config.yaml
translate: 0.06
norm: "batchnorm"
optimizer: "soap"
shampoo_beta: 0.95
merge_dims: false
adamw_lr_other_params: 0.0011
grad_clip: 1.0
weight_decay: 0.0
Rows from block 8 of a small image super-resolution model, named by matrix and row number. Rows with one number belong to one channel. Each number is 128 + 24 x the weight over its row's rms, rounded and kept within 0 to 255. All counts start at 0. Numbers have three digits each. After the name is the row's rms in percent of the matrix's.
After each channel's rows are labels from the 100 images, of 14976, where the channel reaches its highest value: "colour at peak" is the nearest of a few named colours to the mean colour under the peak. Only what is clearly more common there than usual is listed. The data: scattered letters and digits in many colours. In brackets: how many of the 100.
# convs0: first 3x3 conv (model.decb.0.0.convs.0.weight, 96x192x3x3, each kernel summed), inputs 0-191
# convs1: second 3x3 conv (model.decb.0.0.convs.1.weight, 96x96x3x3, transposed, each kernel summed), outputs 0-95

convs0.39 097:126112104164134152136116131122118134160116149145109119152125155159137135104183144148113118089152153123131122175144109109148162125141135122123113146147141189139096107109153096119146150136126117134128122134129108116124134108154106115132151106137116135130124141125114133152145117132142138135081115147084085130088101138068122181139133156137126139147115108128095073154193142103110173117081122090129115164132112141149108165158158144122121119074172120158142133171122105130138181110099133138126117157139107145172116115119127137105135128149107069132042158161092134114140138123113149170
convs1.39 074:144150121114127132157104104107145151133120093133171137126107161129143102132145121146100101094126089091110132128124065165127115100148120114131114113153099097109136109114086111121159131109097145116113123146100130131138133117167107173103162073164084105119088101121164158135162122143095137171
colour at peak: brown (28)

convs0.76 110:113181086121113144152116133157141125157127147123144160101130139122130125137115143152117133133131128136136170116145155169126134139129142111155124148148155128121127164108153109141152160141116125136131145151151164100156142084150097129168143140125183149136133142135139131138146118134129127138154174103076081107184105148114078122159120163131124145124101073131097131169134145128122149122084113164137113113131119090139167108196123146106127190095137132140090153088107149150119148146105136158116083115142106128171080126134187112118142151126160096115156154092089124135092111155123125118
convs1.76 098:145159137118128094118138129116180114095140114086092171138123099156136141130106139111183098080133123123103099131122148104122103101150115140116167135152112099122127118099149136105156123108111098164157113106127115096076157091165123097143117122111179137159096150143146111157127148092110113150
colour at peak: brown (35)

convs0.41 097:156168102128132178131127136126127134085140128125130158131153135126149124190125147131087143142101091108130163142151133102156125125121131146150125104130117109085129144118133122117143141140107120119123143161118114139101088116123107140125136102130127130119161147134146134116093087148136131142128145081131192125118118148121114134087105135151082084159087130130150125173158090112180138075141153100103108129151111081101126146177103109137146080133104133101084117088099126132068077127113114162125156131134053105110141140151140142136129135139103138161161157093111107130079131146124104116
convs1.41 101:097148164122150130139088101133154122107086180139123132144131133152118131159142146145135115156125131152148119135138145166144143141129141162126147119125193115201098136162176128097137141137133129120154114135078148140131138102152164152122114142132131136113158131159172139086111183141081116120
colour at peak: brown (29)

convs0.92 098:134109121140126157155132141145149140140103130105156161071115119160125134091070119142139102140117104137153196115110095088150128122150126130101081158129131125139125133145164118195141137130111120076155102125122119114131097110129129115121120133112115147145142158124132118147109138116163142132112124110118111220127120092144125139114110147129106079110151140122110120129075087135102105123103156162093139133074148138141114068130114105098084133062101137098122146149157155113112150108095125137122130108127151117117101159100088124117178142134148135090116126115143117140137107106153110100
convs1.92 112:131107119119204154097107150189141133111127144110136179132103128186093152177155120167138165130126162147143123170141131134160115102149139114130137131119128108140142194120122163134150112149133145127124117094136142132135130125157137163144138146082097108137107115142145130140108109138163116095
colour at peak: brown (40)

convs0.83 091:125150116129128130155107169120132154126095119128121153153128133124142135164140118132126116145123145115154106193163098103155110141124147125135081141123162118117155108124120140099159114145098159120127106176129107128124116128120137122201155138149098130147139153127128125176176136140103122161084145142124104153127174143119125154115119172127090165086138101101089124139092130129141075127104169074127115144134115170137133125183144154163129165096191133140148118122138148126167137144147142141184134144110105108147124143139104185143136113108115110111079126134106140140147102162120079125
convs1.83 072:154112104130110143094092188103104130069150145134145149132142151122142116109151100119138112127141125098097058153112140129082141144152127093141122112116100101120153115142138116092146149085096104110135115136113133153073138114085160153119142116128118126128137125112149179076124118110152130106
colour at peak: brown (33)

convs0.7 103:137119138134125135133111121161140174092148154137148120139145094091125100147104163150151173132155113102101165091133133135141146127100120123142118122139129150116101159111141113126098108163161154121141143114136131112116123138141108104108090095100161131108106124124124120139125129117089117131111104131155118173137157137139114119163109081146159101092081143104125080108136138118126148161142123117067124148096089115176153105157142093158082115127108104141101114100160124115171141129108093138121115084093090095114068153113085134116169184128119109131117113148183091117129073113141113136
convs1.7 101:114134151104124082128117139167145130136128134103099143140100132127117112110139088133107137135146100144139122133145104117164129149142168158098127093115120106105149095113125131143118138125168149094110131105151143085129110162110105113104156105098125155113115106089156035156145103163179159140
colour at peak: grey (35)

convs0.47 114:125080129113123102121149157142153125146112130147132125117114133093110112105140137112140139098091113123144174130108121143121098132119135142094111141154115145089136163124120141201136159119138130103114104118134132103102131148155118113127116108111132133130110136151140137107105139140133129155131120157123155093077156112111122083102151091170110135182054112120118100109146163120134109119122138105145146119144108079081162130135099166132119148125194174118134131070123135162136124106145129131152090137121089132186134111092106166156142193104133129141137186166125151144112152143163120144
convs1.47 105:095125130152121100189120151149150127169093123132150113112113144135100150143168153149151129116157118137143115110190112152122130140099076151110156096160136122182122138124108131190139151134141110160117092095111120129173110109152133146147127098147140120125134134164189118144135112139110139132
colour at peak: grey (34)

convs0.51 103:155146138139115127156104132133114128125110144132113127103132139132131134123107140121124139110122114120140155143152119088164140111138124089122097170137124128111133158107158128128126139122083122156117131099110133151116082127137099125126128139116115119148110141136149108109122128139103126101130142079091115140136132102132104072173129074138139107158124102126139136099116150110124101096196119155150129094079080107161164120141179077120131108177131098080103103138114079122090141117146078155123140116097109101096032144090134112109149159146141164144145132124178146132138078105131126140
convs1.51 111:124135144140124127156120076141098123114102142148112143123149105153108138127167165072128101139110116185147127118156112087161177141141124148133147124135131124121134130119145132124119158193121139165103125117150122115091074174110148086138103124115155156102136104163166099099140129146151155108
colour at peak: grey (32)

convs0.55 093:135093117167128117113127104146099147107129159118122096156097148114122123113098138124111102123142141087142118152141124090100113147175102132123115146154096157155118117100158101099109096137106138152163128142124111139105137106114132117118120109092161120148113134108105113151108109115109142106135083162134096125154090102141113116167103173086122174100127166139128091100076140152154108166107099114098142076190133126147137136085098163102094134151184085135160095105112125109130160118111135121158115102156134146167108132121084087133134149081125132108105162141127145113139095132111158117
convs1.55 101:096117134134111120117112122105168130128121111116132116164138136087104128093132093113141142095128116130118131173107104136097151112165125117080189137129167123096147112071123172137086146124145091107170103114145117140150113151126112077125107148117108148125095153110126134133103138070099122162
colour at peak: grey (32)

convs0.1 093:132124118155130149153130135100128138108145129128151152124111129110105092187137150146137106146130150128170103131145119096149115098155120150106130168151118136125164097109135105133141149151066110122142159144118128126147111111149105128139135140104087122154141146133135142142129101117117147116137126101086113118122150125119110113135132141148109129137130116111139098090076128153165169116079126129132126077098150169104111093139085146108115079167129160052095135109195173131135135142144129163070091144126124065085108182148140134124101135153126113146122114146159134133108149152168108100
convs1.1 087:143107122129146150136085159160137180106123139129109108114179119128132105093130132190136121096118141135174125159117147081118108131102122080120120124127111125139126164170160115079149133160118126121148162152116171137125107123164123185156110150087092105105133122117096126158136110115116130132
colour at peak: grey (31)

convs0.19 088:129073133112095141161117131116114116168138105122124094116154132139172104186149106143140150126112123144136154127133141110132103114111148139174117113133148113139173127140110137163123118112132103136139129142136110109131148122182123121134138115117134125112146152123118114129137142104138124162179145147124103112089109126117114150120149141096136117171114149139088111132171067113153148135136161093154102153114137156134134156147066114163099142115154163139165118163141105135096141106134129109156114147048106143157124164128139182083183179114127132110143135107106122141139176188157114097
convs1.19 094:104164107117118141146161108160160120117104120118116078146122117131154177159164136116137118112099117104128067105163089134112125182095169134130133116140147129072130113127118137139098134131125167144115121090097110152142115128118166136134149125140105169122112138096185144090150155149099122126
colour at peak: brown (31)

convs0.82 102:141135133144090110144116150115083133153143133125136159114105121114106158164113141123162141136135141120139179139143144096121131114171141120130107169130111123094128127128120105135134131106126100113150126152111162137152133129140099125151122147134143113158113126134109144129162135140141100109188086117108116155140132123154163116148182161098143158157131110115174107131132114132148122119142144105095145169087131130169136049132160097100106153132151124146124126109150149089110088109095149130105141080136186154099131090106129160110141096081178125164097077128128124155076083079138123136
convs1.82 091:096079168117185097100155138152135154147156083136124087146105130127098121184129142149112147161113119106195135123109161172140149153116163129137125130120113160121158177120098138121134086131160119138146152137143137106147122176151127107130106153123139123135138107133113136124106128175136132143
colour at peak: brown (44)

convs0.27 105:116102119123148131121140124122149149152101130163138155131152135135156135115100138126144123141126141127134132117141126113151114135118117115086106135135108135154145135142124115155147156139161144099135147145137085101122124138132121094131130124133112148156113138118167105094149106125109115177124054110130112097068085093144098127080120131099131176110097150098132090127101139130171138113123130107144138126157112154143132091143143160137108148120176101153135157082129162116113110073137119161106117116146156128145148148079153150082167152099104107169105086071186072127117067130109122143
convs1.27 097:120114105132118140135118142128136108180111135137130102140150114118173111108134135174117126101137111136165146104085180157124099122123105107120103128123160198100119120124105133126102122073122123129136147158140166148089120132077176117102112143188125143127144156140092139111151163142139096143
colour at peak: brown (32); grey (25)